config.toml
time_shift_ms = 100
norm_position = "pre"
muon_scale = "spectral"
Rows from block 3 of a small CTC audio transcriber, named by matrix and row number. Rows with one number within an expert belong to one neuron, the router's apart. Each number is 128 + 24 x the weight over its row's rms, rounded and kept within 0 to 255. All counts start at 0.
Before each expert's rows are labels from the 100 clips, of 14848, where the router gives the expert most weight on average: "lies over" is the class under the peak. Only what is clearly more common there than usual is listed. The data: two synthetic voices taking turns or overlapping, over music, noise or silence. In brackets: how many of the 100.
# router: router (model.blocks.3.mlp.router.weight, 16x128, trained with AdamW), inputs 0-63
# gate: expert gate (model.blocks.3.mlp.gate, 16x32x128), inputs 0-63
# up: expert up (model.blocks.3.mlp.up, 16x32x128), inputs 0-63
# down: expert down (model.blocks.3.mlp.down, 16x128x32, transposed), outputs 0-63

# expert 13
lies over: deep voice (36); low voice (33)
router.13 [104 155 154 134 112 100 121 120 155 119 140 110 164 136 204 115  90 118 111 103 111 107 141 138 153 156  93 134 140 144 114  84 110 114 122 146 159 145  99 132 141 123 121 133 149 122 105 136 127 106 141 139 101 169 101 104 138 124 127  90 148 128 128 107]
gate.0 [118 124 137 126 130 127 138 155 142 145 129 140 156 115 151 157 131 158 151 108 100 152 133  97 167  86  84 110 121 113  67 106 145  98  85  80 120 100 170 163 109 109 109 142  91 137 113 131 113 173 166 131 148 118  92 149  75 117 135 144 131  97 145 124]
up.0 [ 80 142 136 128 106 151 152 139 106 157 129 122 146  70 101 144 142 138 160  90  82 142 126 110 107  93 101 147 164 103 110 144 122 137 124 125 131 127  90 119 147 154 120 134 134  94 147 130 184 134 120 103 107 126  77 135 109 121 132 156 121 110 137 152]
down.0 [185 101 167 132 126 136 124 136 147 112 115 150 134 151 115 118 140 115 166  99 160 135 139 114 119 120  95 133 130  76 107 155 161 162 126 129 102 125  69 160 121 167 103 144 105 130 119 110  85 127 140 158 122 113 110 124 106 112 107 151 123  90 116 181]
gate.1 [145 142 103 183 140 135 108 139 141 113 120  98 180  78 113 110 144 172 158 121 155 133 133 133 107 116 107  89  93 146 144 164 125 124 118 117 130 112 123 107 140 126 113 145 146 107 196 132 111 112 101 148 140 160  83 126  95 141 138  86 156 145 142 135]
up.1 [129 135 110 106 135 135 124 145 141 131 140 151 132  65 102  93  66 111 121 107 113 167 110 132 105 122 116  94 128  99 127 105 134  86 119 137  97 147 125 134 152 174  99 105 126 128 162 110 113 145 159 122 126 136  76 105 134 146 143 115 106 154 169 104]
down.1 [101  99 109 193 148 122 138 108 116 157 126 118 131 137 146 147 132 131 132 116 127 116 120 113 121 154 140 134 142  96 140 143 124 113 115 130 159 120 113 140 115 126 121 115 108 113 106 119 110 148 174 145  69 148  97 155  91  93 112 113 138 134 144 128]
gate.2 [126 134  94 145 122 152 100 133 112  65 131 123 103 130 162 122 140 134 132  73  97 122 128 122 196 100 130 130  95  97 140  95 113  98 142 119 128 136 159 144 102 146 131 100 137 114  93 101 109 150 122 161 122 106 163 139 139 125 143 120 114 143 126 159]
up.2 [114 133 124 148 132 146 105 118 145 115 125 116 112 147 169 101 112 142 102  83  84 120 135  83 175  87 116 149 115 106 149  85 129 115 144  92 124 146 115 182 128 106 139  93 125 104 118 100 133 118 130 130 132 118 118 136 163 126 153 140 133 120 138 137]
down.2 [125 163 113 113  92 142 137 126 116  79 126 114 112 126 120 134 156 123 165 117 126 105  76 144 153 160 136 109 129 143 133 114 177 140  85 111 137  98 164 156 115 143 120  74 101 135 112 136  77 163 114 130 124 143 132 178 138 154 155 133 153 153 129 140]
gate.3 [139  90 132 139 134  97 127 108 113 152 135 145 117 153 147 130  95 175 129 155 147 112 136 101 100 111 108 122 114 151  89 144 114 133 124 112 124 110 157  94 123 141 143 128 150 100  60 102 106 120 101 112 127 122 118 129 110  96  91  98 123 145 153 123]
up.3 [ 93 147 156 119 118 118 104 144 131 133 130 156  96 146 171 164 173 107 161 119 152 126 115 136 115 133 115  87  93 158  85 149 114  96  95 157 111 194 124 154 124  97 100 172 107 166 150  95 133 101 116 160 152 163 141 112 116 132 124  64  87 134 153 165]
down.3 [112 146  79 167  80 154 154 105 146 134 118 139 155 142  89 139 131 105 132 141 162 155  92 109 145 108 142 111 130 161 129 158  99 145 132 115 125 137 154 138 127 125 110 107 119 185 153 133 145 130  98 129  83 120 147 134 176 114 136 138 137 104 112 111]
gate.4 [109 139 162 146 151 100 145 143 107 141 130 143 176 138 111 155 128 112 157 145 104 141 110 158 116 107 127 159 110 120 130 130 143 122 133 159 153  91 171 133 133 146 117 176 120 110 112 136 123  98 117 146 112 108 145  98 127 124 133 123 149  48 129 138]
up.4 [112 139 120 182 136 108 127 126 172 103 123 138 156 127  88 187  78 164 142 148 126 162 137 124 148 135  97 129 122 194 117 145 150 130 144 113 123  66 162 116 142 173 108 167 161 147  89 146 137  90  97  99  91 138 149 118 118 126 127 163 160  80 165 131]
down.4 [146 125 116  99 114 115 137  87 149  94 122 124 115 172 127 124 110 138 114 104 150 190 111 125 119 108 149 120 113 129  76 135 119 128 139 132 161 137 142 111  81 100  86 109 104 121 130 113 120 145 178 126 112 135 152 155 105 162  97 118 143 111 142 154]
gate.5 [131 131 133  83 117 115 121  97 102 110 129 105 110 144 165 104 135 109 165 131 149 167  99 136 135 130 142 127 134 127 117 162 110 117 131 126 150 151 121 131 119 149 133 123 134 100 106 129 105  85 177 130 115 191 143 126 114 120 133 111 118 119 149 153]
up.5 [112 137  56 118 114 109 123 131 136 129 131 137 146 129 107 132 149 140 173 143 148 150 134  72 123 141 121 105  99 136 125 110 112 145 135 134 139 125 132 128 122 153 110 128 143 111 150 149 109 128 140 147  89 164 140 141 148 143 116 154 144 143 134 129]
down.5 [147 111 158 117 136 165 127 111 128 181 118 135 135 131 124 128  84 144 124 145 120 175 116 117 121 118 121 163  93 112 150  96 136 116 119 128 166 102 117  97 130 121 144 143 149 182  94 124 126 127 148 147 144 137  95 132 163 119 104 143 109 151 149 131]
gate.6 [120 109 128 175 167 145 132 100 144 127 121 118 158 105 108 165 151 120 145 151 116 144 111 132 103 159 154 132 137 111  94 154 110 119 115  91 133 152 102 149 143 147 138  66 152 101 198 106 141 126 177 157 117 113 161 147 118 128 125 122 136 147 134 109]
up.6 [140 101  93 120 106 142 116  94 117 128 125 111 159 132 111 164 166 123 131 135  95 129 154 101  83 128 151  84 114 154  98 182 150 187 148 135 117 128 125 125 101 154 115 143 109 159 146 147 177 134 155 146 111 148 155 121  81 115 104 150 128 165 147 106]
down.6 [104 145 137 152  83 108  77 105 132 175 145 148 147 102 122 162 114 136 115 154 175 153 121 142 151 142 161 127 106 139 115 136 153 115 112 108 145 136 122 144 102 174 123  98 154  74 142 129 137 138 122 138  92  73 160 142 176 117 132 115 121 110 144 112]
gate.7 [162 100 160 116 152  82 137 123 137 141 137 123 106 150 176 122 145 102 104 155 160 130 118 115 159 153 108 131 114 167  96 147 127 130 149  91 104 132  92 174 124 120 137 150 135 147  90 117 134 112 100 147 128 140 107 119 142 118 123 138 120 145  92 164]
up.7 [124 125 141 147 107 130 121 120  65 131 125 132 105  94 155  69 139 126 145 116  90 170 107 156 148 107 127 104 179 118 134 106 143 122 176  96 129 120 167 152 103 177 165 130 138 100 122 166 116 153 161 125 144 120 117 109  91 134 111 182 116 163 155 125]
down.7 [134 137 111 175 177 116 143 154 143 106 135 173 103 106 148 176 110 131 132 153 133 100 112 135 107 159 175 186 132  87 116 138 109 150 149 165 156  97  71 153 158 128 148 124 150 108 137 147 151 117  80 115 103 134 129 133 103 103 142 136 174 105 125 162]
gate.8 [133 150  82 125 159 113 137 123 164 136 149  95 135 119 129  63 119 118  95 112  96 148 120 117 132 130 132 115 131  99 177 121  64 147 139 128  98 130  80 107  90 135 116  69 144 125 132 142 171 119 159  85 142 124 124 112 140 154 153 116  98 117 143 115]
up.8 [141 147 114 107  93  99 131 130  94 122 119 121 110 156 103 171 142 174 122 147 140 113 124 101 135 161 150  91 177 103  94 121 178 125 128 134 121  89 145 110 159 104 128 143 108 127 112 144 140 171 182 120 174 101 163 116 111 113 110 181 124 139 123 155]
down.8 [132 117 136 122  85 158 152 131 107 154 128 140 108 101 109 140 127  88 125 146  88 153 125 159 181 129  91  93 111 163 130 120 100 142 119 128 137  91 115 110 103 136 131 145 152 107 169 107 154 150 148 124 108 169 112 165 128 136 188 100 110 132 147  91]
gate.9 [159 121 143  94 124 111 119 160 154 125 129 146  99 123 125 126  64 105  93 141 129 108 145 150 119 119 147 125 133 145 121 133 152  89 130 160 157  79 145 138 137  92 103 118 127 164 154 103 115 111  98 122  95 146 109 152 154 136 129 153 119 119 105 118]
up.9 [116 141 118 181 142 139 125 110  94 127 124 149 170 100 107 111 161 149 145 107 133 156 103  93 133 100 124 113 157  95 125 132 123 145 149 158 113 156 102 139 141 180  91 163 123  74 110 147 147 106 122 120 184 148 120 106 133 104 140 114 114 116 138 187]
down.9 [137 117 148 150 142  89 135 121 154 141 119 159 102 112 128 136  97 123 135 103 146  88 157 138 133 162 112 167 105 125 153 123 167 151 103 119 174 146  87 120 117 161 149 110 178 136  99 116 163 116 131 170  76  75 118  99 141 125 141  96 137 163  66 135]
gate.10 [181 107  80 124 144 140 125 135 179 133 131 115 141 164 124 157 134  74 108 161 153 182 117 132 117 138 106 184  68 144 128 130  85 117 118 119  78 105 118 105 161 106 137 110 164 161 139 110 161 122 122 128 143 173 116 136 151 139 117 114 125  86 113  99]
up.10 [153  94 128 111  98  98 123 127 145 144 125 144 128 157 155 163 148  94 103 156 118 158 116 153 159 132 119 142 133 134 150 131 108 102 154 100 152 131 116 115 151  95 145  89 108 122 120 124 137  82 119 126 129 177 157 132 144 128 114 157 108 117 103 160]
down.10 [100 104 122 149 124 126  98 140 135 134 139 111 115 131  93  93 121 123 129 167 136 179  93 117 126 150 138 168  74 133 123 127 120 141 155 156  91 114 132 168 147 100 112 128 104 143 129 114 118 185 153 155 114 108  82 101 145 144 123 142 115 107 161 109]

# expert 1
lies over: child-like voice (33)
router.1 [148 120 138 101  94 132 139 124 156 120 116 105 119 162 126 127  80 136 102 134 107 164 133 142 162 135 142 158 159 166  95 127  65 148 124 119 150 167 136 166 101 143 176 103 102 165 107 111 102 144 125 103 106  97 126 114 111 152  86 123 125 103 147  98]
gate.7 [139 113 168 185  94 114 140 123 143 108 126 120 157  91 116 161  89 144 130 123 115 116 138 162  89 154  98 159 136 158 123 113 143 128 133 140 157  99 136 154 180 155 150  95 133  73 177 142 125 128 121  99 106  80 110 130 115 128 129 147 157  83 122 122]
up.7 [125 108 108  78 171 114 131 114 135 148 135 139  97 135 142  77 130 136 129 138 144 129  99 118 137 149 121 128 161 132 157 112 136 139 125 158 108 101  94 167  69 116 118 153 111 144  81 133 156 145 141 141 158 145 120 120 148 136 141  73 121 130 101 129]
down.7 [122 146  55 146 147 109  95 152 173 134 126 202 126 135 150 129 165 153 106 141 126  99 142 131 141 141 140 150 110 138 134 140 117 118 160 108 101 122 133  89 127 146 128  91 134 133 130 127 175 119  98 114 167 149 164 100 113 108 143  81 176 138 119 129]
gate.8 [145 128 165 120 153  95 142 128  96 126 118 149 129 118  63  91 142 105 104 113 103 147 142 130 124 111 155 129 111 115 137 131 135 167 138 134 140 141 114 116  93 133 129 114 130 149 103 118 143 131 120 174 166 118 116 145 145 134 144 169  81 119 156 155]
up.8 [101 125 139  79 160 132 159 149 111 164 128 139 181 130 100 106 150 101 112 125 128 137 127 175 146 115  57 129 114 139 156 108 113  94 107 106 115 188 113 111 108 162 109 157 113 159 116 127 140 105  65 128 130 130 107 130 119 114 112 132 161 155 151 183]
down.8 [136 153 121 129 118 106 134 107 162 122 119 104 143  64 123 159 123  99  86 125 130 170 120 164 112 125 124 172  84 126 151  99 128 169  91 142 121 136 115  72  84 112 145 124  79 151 125 172  93  77 153 130 121 166 171 170 157 120 154 153  97 155 136 156]
gate.9 [ 75 112 122 132 157  78 107 121 147 133 141 112 112 110 147 107 120 154  81 148 145 125 117 136 143  98 157 147 116 150 108 135  90 160 153 118 175 130 108 128 100  87 130 114 138 144 128 122 102 141 157 138  93  72  88 134 146 132 149 162 151 161 115 104]
up.9 [106 113 151 105 135 139 128 119 107 124 121 115 136 200 122 112 117  94 102 125  83 152 134 111 137 144 152 138 170  94 149 154 141 133 114 108 102 148 110 104 124 128 150 108 141 119 147 122 161 121 113 106  71 139 117 125 170 139 120 107 146 135 121 152]
down.9 [137 152  94 185  88 126 148 135 122 147 147 129 119 106 104 130 108 180 135 110 147 124 130 129 155  93 106 140  75 136 109  87 149 150 121 161 116 103 150 133 137  71 130 136 138 121 131 114  97 116 118 120 164 122 140 120 152 145 132 101 129 165 155 101]
gate.10 [135 105 102  96 124  96 156 159 137 151 133 109 135 117 164 156 126 141 155 207  88 118 137 103  87 124  83 120 149 132 141 130  92 118 131 135 108  98 103  80 111 125 128 135 107 181  71 161 145 113 153 105  93 152 142 121 118 119 117 152 122  85 130  83]
up.10 [122  52 117 114  94 109 150 156 146 132 127 109 148 139 127 111 134 138 101 144  94 139 138 133 102 158  77 175 131 135 144 130  90 100 140 144 121 107 128 118 131 123 165  83 129 171  97 153 159  94 102 109 100 158 121 132 128 139 136 183 127  71 129 110]
down.10 [111 139 153 108 138 142 141  81 103 150 119 177 105 112 123 117 156  89 125 124 123 155 143  82 104 137 164 123 170 133 124 153 148  77 149 108 139 169 171  95  98 128 155 128  71 129 135 176  83 141 113 154 127  86  99 115 144 112 127 125 104 164 113 127]
gate.11 [121 150  97 138 113 114 122 138 152 126 122 121 121 142 146 139 131 118  91 163 156 123 150 105 120 121 153 154  72 112 117 145 108 127 158 143 131  90 115 150 134  88 159 114 101 117 125 153 186 154 114  81 127 119 136 143 159 124 145 167 132  99 131 138]
up.11 [121 136 106 120 161  86 123  95 144 104 124 149 141 182 138 101 128 156 111 140  87  82 141 130 113 113 144 164 116  96 129  97 162 125 117 131 124 126 114 128 128 125 165 156 113 131 115 115 145 129 130 142 134 188 173  94 175 139 164 110 169 151 114 162]
down.11 [ 90 116 128 104 127 149 173 112 102 125 103 114 146 180 128 133 131 106 175 142 138 130 113  89 159 103 112 115 108 109 130 107 130 158 123 170 150  89 113 163 101 113 118  98  89 135 134 106 138 154 152 128 109 118 169 197 126 138  81 161 101 140 124 121]
gate.12 [116 139  98 121 164 155  91 134 124 146 135 105 121 213 156 163 104 115 105  90 147  95 120  77 134 180 116 125 127 136 146 125 148 145 137 118 117 133 138 123 139  71 124 132 128 144 118 148 142 132 148 115 123 122 180 129 150 140 117 111 170 169 115 159]
up.12 [152 143 130 136 160 137 115 124 150 103 129 100 166 157  98 152  95 136 101 124 118 117 112 108 171  90 140  91 178 141 158 114 120 151 145 121  98 147 173 123 154 139 136 134  78 154 141 151 143 130 131 120 140 124 120 124 114 148 112 108  92 132 125 168]
down.12 [139 159 107 108 125 146 141  95 131 128 133 186 168  84 137  96 140 130 123 118 114 159 117 134 113 113 138 147 163 135 127 129 118 146 159 109  86 151  95 120 105 109 131 131 115 137 128 150 157 119 115 104 118 122 134 153 125 128 126 139 162  98 100 177]
gate.13 [110 143 110 104 132 132 153 150 131 163 135 153 118 112 159 184 126 110  90 176 126  91 131 134 113 127 131 144  74 133 114 106 140 128 118 116 132 132  95 139  78 118 140 163 139 122 104  91 113  71 121 112 140 109 124 132 109 100 112 125 181 151 119  81]
up.13 [131 125 126 128 100 128 151 141 122 141 127 187 117  81 102 139 129 119 143 163  92 125 117 128 160 102 167 165  92 122 132 116  92 150 117 113  84 147 129 138 104 113 114 152 106 162  90 107 124 113 157 152 111 101 153 136  81 119 109 133 107  92 147 119]
down.13 [146 170 146 135 124 177 118 105 161 116 138 137 132 154 136 120 134  70  78 131 129 171 112 181  86  88 120 135 160 112 146 111 103 111 138 158 123 156 117 128  87 119  96 104  99 139 140 164 130 141 122 145 130 147 133 172 134 139 117 140 136 102 167 140]
gate.14 [132 155 130 127 113 156 117 108 113 136 121 119 159 153 146 123 150 108 162 137 136 129 140 148 102 113 168 160 117 129 123 124 105 104  98 146 136 144 134 157 181 155 132 106 147 100 168 143 115 138 139 132 122 190 160 123 121 138 108 131 168 115 121 114]
up.14 [168 114 162 139 137 166 124 114 105  82 129 128 105 110 108 110 108 114 124 136 123 150 157 164  93 164 102 118 181  98 144 117 159  90  98 152 125 122 128 122  85 129 105 181  99 108 129 154 113 109 112 109 132 122 104 119 122 131 100  99 169  99 145 122]
down.14 [150 175 181 126 149 104 133 148 124 135 112 132 125 150 112 172 104 117  92 150 142  86 106 139 148 158 125 128 145 122 129 118 131 137 129 107  81 134 159  97 121 144 124  97 145 194  95 139 131 103 115  92 141 110 144 109 120 113 147 169 159 131  87 118]
gate.15 [154 109 168 110 173 125 104 119 121 137 144 118 106  95 153 122 145 136 161 111 107 142 111 115 127 147 138 146 124  98 100 125 167  93  96 132 159 121 130 125 128 105 115 141 132 112 115 139 120 149 119 150 157 138 149 116 103 131 134 106 126 179  84  85]
up.15 [142 152  76 155 128 159 128 127 153 156 131 146 142 138  91 166  78 115 109 122 116 100 114 126 128 119 107 117 128 174 122 118 144 140 118 136 151 181 125 113  93 111 123 161 173 145  96 124 102 128 131 123 128 162 193 133 132 115 134  74  79 107 115 150]
down.15 [104 128 149  95  64 117 141 105 179 113 123 125 162 186 109 139  95  90 137 166 134 134 126 125  96 146 113 122 113 119 107 129 138 102 129 110 127 149 150 106 116 122 123 113  70 139 136 121 121 157 143 128 106 110  96 104 166 117 106 150 136 138 152 138]
gate.16 [133 150  65 130 125 133 138 124 144 180 130 158 154 150 133 127 149 135 113 135 109 123 112 110  96 111 138 151 127 138 124 153 104 105 135 131 118 144  99 141 154 105 149 106 156 158 129 125 127 156 160 136  78 137 187 124  97 157 151 119 173 122 158 115]
up.16 [123 147 123 131 120 105 158 115 136 145 120 173 139  65  49 126 133 144 111 166 151 142 127 109  86 119 138 120  86 121 116 117 138 158 113 166 122 120  90 130 126 137 110 122  79 121  96 137 159 141 134 147 143 116 159 158 133 140 122 101 121 126 151 115]
down.16 [158 162 113 125 175 121 147 129  91 172 141 136 116 128 151 170 143 132 168 136 165 100 130 153 173  78 107 131 130 178 125 117 143 105 140  93 115  83 101 175 150 148 135 133 169 130 134 130 155  90  80 103 130  82  96  95 107 133 127 165 157 143 119  99]
gate.17 [152 111 142 125 151 125 112 138 127 111 122 149 107 113 139 143 142 118 116 113 121 173 145 161 138  77 167 104 138 126 106 131 134 128 163 140 174 116 154 142  96 137  98 126 168 186 101 124 128 122 116 138 135 115 101 136 106 135 122 134 138 161 156  91]
up.17 [144 129 161 110 133 137 111 164 141  93 130 127 124 149 154  79 125 127 143 126 144  88 106 120 144  99  84 131 140 182 146 133 118 124 121  53  92 133 107 114 137 139 113 126 132 150 129  99 122 102 147 131 119 144 104 130 139 134 108 115 159 153 116 112]
down.17 [133 104 104 126 125 119 126 132 135 171 108 112 105  76 115 105 174 144 137 124 151 126 167 112 147 153 121 106 183 142 150 115 122 111 121 154 168 112 179 154 121 148 142 119 158 108 131 140 120 136 106 136 126 108 112 156  96  99 127 151  92 148 132 133]

# expert 14
lies over: child-like voice (39)
router.14 [103 144 106 126 128  94 128  87 136  93 118 107 176 149 112 142 132 103 117 138 100 178 138 113  95 173 149 117 125 157  95 174 140 147 143 111 106 146 136 144 142 168  95 127 150 137 125 133 147 127 152 119  83 137 159  99 114  93 114 118 116 163 105  70]
gate.7 [125 105 127 113 140 140 113 108 157 110 122 104  94 138 133 144 159 125 139 109 137 134 126 115 142 139 123 140 128  48 106  98 146 117 112 163 161 119  54 150 137 122 160 132 128 158 147 108 162 124 109 119  99 132 131 132 149 124 126 133 210 176 142  99]
up.7 [168 105 194 104 171 142 120 109 146 123 131 119 135 177 146 162 150 148 144 141 165 158 120 111 110 108 114 120 133 121  95 112 119 150 126  98 112 129 104 147 162 106 140 154 138 132 129  87 118 132 141 130 130 136 109 118 140 109 131 107  74 100  82  89]
down.7 [124 112  79 120  81 101  95 138 142 122 119 166 150 104 141 110 119 112 106 131 154 121 135 135 154 115 103 111 119 171 141 184 132 148 123 100 158 123 143 121 135 130  95 141 132 148 102  83 179 108 115  77 127 138 117 114 138 111 151 103 134 116 134 124]
gate.8 [125 164  67 110 123 141 145 157 116 203 120 114 141 134 107 147 129 157 156 106 130  99 112 118 161 139 149 148 151 136 110 112 138 150 136 132 128 161 107 130 145  80 106 161 137 164 131 156 115 173 158  90 141  91 189 139  78 131 135 129 127 153 139 136]
up.8 [111 122 123 150  87 111 150 137 154 165 134 133 117 138 126 176  88 101 122 108  98 115 126 146 128 143 121 132 177 136 111  99 126 124 158  99 134 145 106 152 143 130 113 112 131 136 126  92  93 129 170 106 143 128 111 130  60 124 158 129 141 166 126 130]
down.8 [148 142 102 138 136 149 133 139 142 117 117 137 132 107 154 109 112  33 169 146 137  91 132 134 132 119 142 162  90  99 159 150 146 140 148 134 135 144 115 156 157 118 153 121 120 136 114  99 194 128 118 139 155 122 116 124  97 133  60 129 162 123 112 128]
gate.9 [ 90 119 109 145 113 145 126 110 164 146 134 139 149 154 151 140  97 156 130 146  67 113 135 115 155 141 121 117 125 126 165 121 119 112  88 100  88 100 131  99 121 130 201 125 131 143 161  83 154 107 127 121 147 136 106 108 153 125 100 135 140  71 160  94]
up.9 [ 96 129 113 160 105 140 142 147 126  83 131 116 124 125  99 125 109 145 117 102 117 154 131  92 104 175 124 108 143 142 167 124 126 125 153 121 114  96 129 129 194 206 117 146 137 155 123 106 164 125 136 103 151 140 117 123 146 114 115 144 157 111 182 126]
down.9 [123 141 139 144  99 159 113 120 105 111 142 130 185 124 138 124 168  98 104 139 130 154 118 154 100 113  98 116 123 172  98 151 115 175 111  92 133 153 113  96 114 101 130 129 101 110 124 133  62 110 107  97 104 144 180 139 113 166 118 140 128 130  61 127]
gate.10 [134 152  80  98 114 158 131 127 115 173 131 128 107 139 110 119 130 135 143 154 166 133 142 195  99  96 147 127 119 100 128 130  89 137 116  95 167 114 107  87 130 147 152  81 119 136 110  88 132 150 154 112 141 135 117 134 122 135  98 156 130 148 118 105]
up.10 [164 172 150 101 120 120 117 120 103  85 131 136 121 102 131 141 115 101 140 141 113  79 135 163 111 182 141 118 137 158 170 141 114  88 124 135 103 102 129 106 128 131 160 161 130 105 123  88  90 165 149 119 151 109 103 134  70 142 139 146 104 150 146 116]
down.10 [153 188  79 148 130 147  98 112 121 144 140  89 138 133 140 113 140 110  97 137 105 150 117 179 121 122 112 128 163 120 145 136  94 143 139  72 138 101 105 162 165 103  99 162  82 130 118 144 141 179 118  91 164 114 154 144 102 112 155 158 172 118 131 129]
gate.11 [145 119 107 137 124 164 136 137 147 123 136 154 149 155 143 207 117 166 122 117 136 118 125 144 110 141 107 168  83 120  86  74 146 133 115 133 126 155  99 102 124 117 128  90 141 158 119 150 100 101 142 123 128 136 120 121 125 134 114 122 183 112 160 112]
up.11 [110 134 143 132 115  87 105 124 130 119 136 119 154  82 210 136 174 122 106 126 158  57 131 152 133 150 126 135 163 101  98  85 125 126 157 109 115 169 122 167 111 143 138 109 113  94 129 147 140 118 139  87 106 153 135 125 128 123 125 125 156 119  94 145]
down.11 [108  94 131 151 111  98  95  91 160 170 113 131 145 126 107 113 104 140 103 157 136 167 146 140 112 120 140 107  78 115 152 114 104 121  99 114 132 150  93 136  73 131 131 126 117 136 128 123 110 174 145 150 145 145 100 142 132 133 128 121  93 123 140 127]
gate.12 [161 110 114 146 131 162 147 132 101 138 129 137  76 103  98 151 124 118 107 125 101 128 114 110 144 117 124 138 141 129 121 144 142 136 173 171 143 141 149  73 102 136 162 115 169 152  71 123 105 131  76 174 173 123 138 135 149 121 135 112 168 198 135 144]
up.12 [176 125 111 159 132 138 102 123 144 140 123 111 187 167 167 137 118 167 177 128 154 112 153 137 112 141 152 175 135 103 109 116  97 137 125 106  96 103 114 187 125 120 126 121  64 107 135 172 125 131 138  92  81 151 158 116  85 145 126 122 147 106 107 120]
down.12 [181 160 110 115 157 103 127 139 104 141 117 145 114 123 150 126 151 134 136 113 132 129 127 123 134 101 158 177 149 137 118 137 157 128 104  64 110 109 143 143 118 139 161 121 153 168 114 119 152 111 154 116  96 141 149 137 102 140 122  97 180 168  87 144]
gate.13 [150 158 107  81 136 114 137 125 125 116 131 159 136 108 129 123 147 102 125 177 152 105 142 127 121  91 136 147 132  96  80 128 105 139 106 137 145  78 153 171 133 133  77 119 128 120 143  83 156 116  67 112 134 121  96 147 101 136 131 134 151 182  84  80]
up.13 [147 125 101 140 125  72 140 151 115 196 127 124 166 112 138 113 177 139 123 136 143  96 138 134 152 143 168 145 117 122 109 169 118 166 103 124 126 112  79 169 134 101 102  97  82 103 166 146 137 102 105 126 144 142  99 129  92 148 150 119 154 152 130 113]
down.13 [144 172 122 111  99 162 113 111 120  92 145 121 179  72 136 134 141 130 144 123 118 115 124 129 156 128 115 135 147 167 126 137 105 187 107 146  92 134  98 143 129 164 141 120 104 153 155 112  75 153 107 121 149 117  74 134  92 114 137 153 157 133 107 116]
gate.14 [138  76 143 153 158 111 118 104 123 126 129 130  94 104 151 118 142 129 180 136 123 113 133 133 135 138 149 113 159 145 122 174 141 123 101  92 159 118 115 143 105  80 123 176 155  89 153 122 150 139 121 134  83 156 118 126 113 100 152  86 122 154  97 107]
up.14 [120 160 127 120 149 137 112 125 105  87 123 142 139  92 115 126 169 142 143 161 121 131 139 141 128 116  81 135 129  77 159 143 145 126 164 106  82 131 143 118 117 154 201 102  92  84  96  92 129 123 165 159 185  88 127 123 139 139 133 138 112 129  96 143]
down.14 [149  91 133 135 135  81 114 192 143 133 116 121 103 134 136 146 117 113 154 121 150 109 124 115 143  99 175 122 129 119 111 141 129 132 110 127 120  68 110 140 151 108 119 154 218 133 147 143 120 116 112 141 116 148 134  97  83 150 133 131 135 128 104 154]
gate.15 [117 128 134 120 116 132 132 141  92 110 124  90 103 166 124 181 140 120 139 134 157 124 124 122 137 182 142 154 117 133  92  85  91 123 139 168 118 147 114  86 170 107 138 126 130 126 119 167 113 139  95 146  90 128 181 130 163 103 109 130 163 151 118 128]
up.15 [129 134 125 118 139 150 110 125  91  80 134 119 105 119 110 168 108 126 146 126 114 124 101 148 162 141 146 123 148 107 101  93 117 103 159 151 168 121 135 120 143 113  88 137 140 149 139 164 129 168  90 129 107 162 171 144 128 119 121 150 149 170 102  68]
down.15 [ 89 125 117 161 171 144 116 112 128 160 131 150 119 168 153 124 159  76 170 137 130 162 164 117 101 125 134 151 142  89  92  97 180  99 160 106 134 150 140 149  94 129 121 165  80 132 110 134 121 135 158 149 147 113 141  59 119 119 107 124  85  87 154 126]
gate.16 [163 158  90  76 170 148 140 151 105 133 131 129 137 142  78 150 110 113 108 154 138 117 133 101 151 110 113 160 131 145 113 108 130 125 125 160 102 142 150 125 139  98 132 121  84 137 110 136 123 148 105 108 105 125 129 113 160 126 115 115  95 121 102 182]
up.16 [110 108  99 193 118 156 120 111 100 145 130 111 144  97 179  74 113 156 145 128  94 159 125 155 103  96 153 113 140 116 130 118 101  94 112 121 163 114 130  99 152 176 100 132 167  90 162 104  95 130 127 131 136 139  80 148 112 130 119 145  94 135 121  91]
down.16 [182  78 137  70 124 106 110 160 145 143 133 114 110 128 122 125 136 164 114 103 116 100 137 105 140  85 156 121 109 121 155 170 139 113  92 180 119  87 143  90 136 147 153 134 197 144  92 118 180 107 134 138 147 143 125  79 146 124 102 104 159 159 120 138]
gate.17 [134 116 147 128 122 115 106 144 168 115 126 148 104 156 104 163 101 128  75 106 119 159 139 153 142 136 125 105 118 141 112 134 150 186 107 159 165 125 160 142  85 111 146  95 151 147 135 137 125 109 128 128 139 122 120 121 166 125 129 146 166 107 158 103]
up.17 [175 159 134 139 121 116 133 111 115  92 128 141 103 105  98 160 127 143 113 161 136 138 104 106 111 170 162 133 137  70 104 111 106 131 131 120 119  99 109 138 111 155 158 130  97 168 159 100 186 154 100 146 161 134 158 122 138 132 135 158 122 158 110 111]
down.17 [ 98  72  77 103 126 145 145 140 142  98 128 134 103 152 161  97 138 110 139 100 113 107 164 108 149 149 116 135 125 146 122 202 150 132 138 121  88 104  98 118 142 104 136 113 151 143 109 112 142 124 145 123 142 108 122 119 107 120 118 116 152  96 156  87]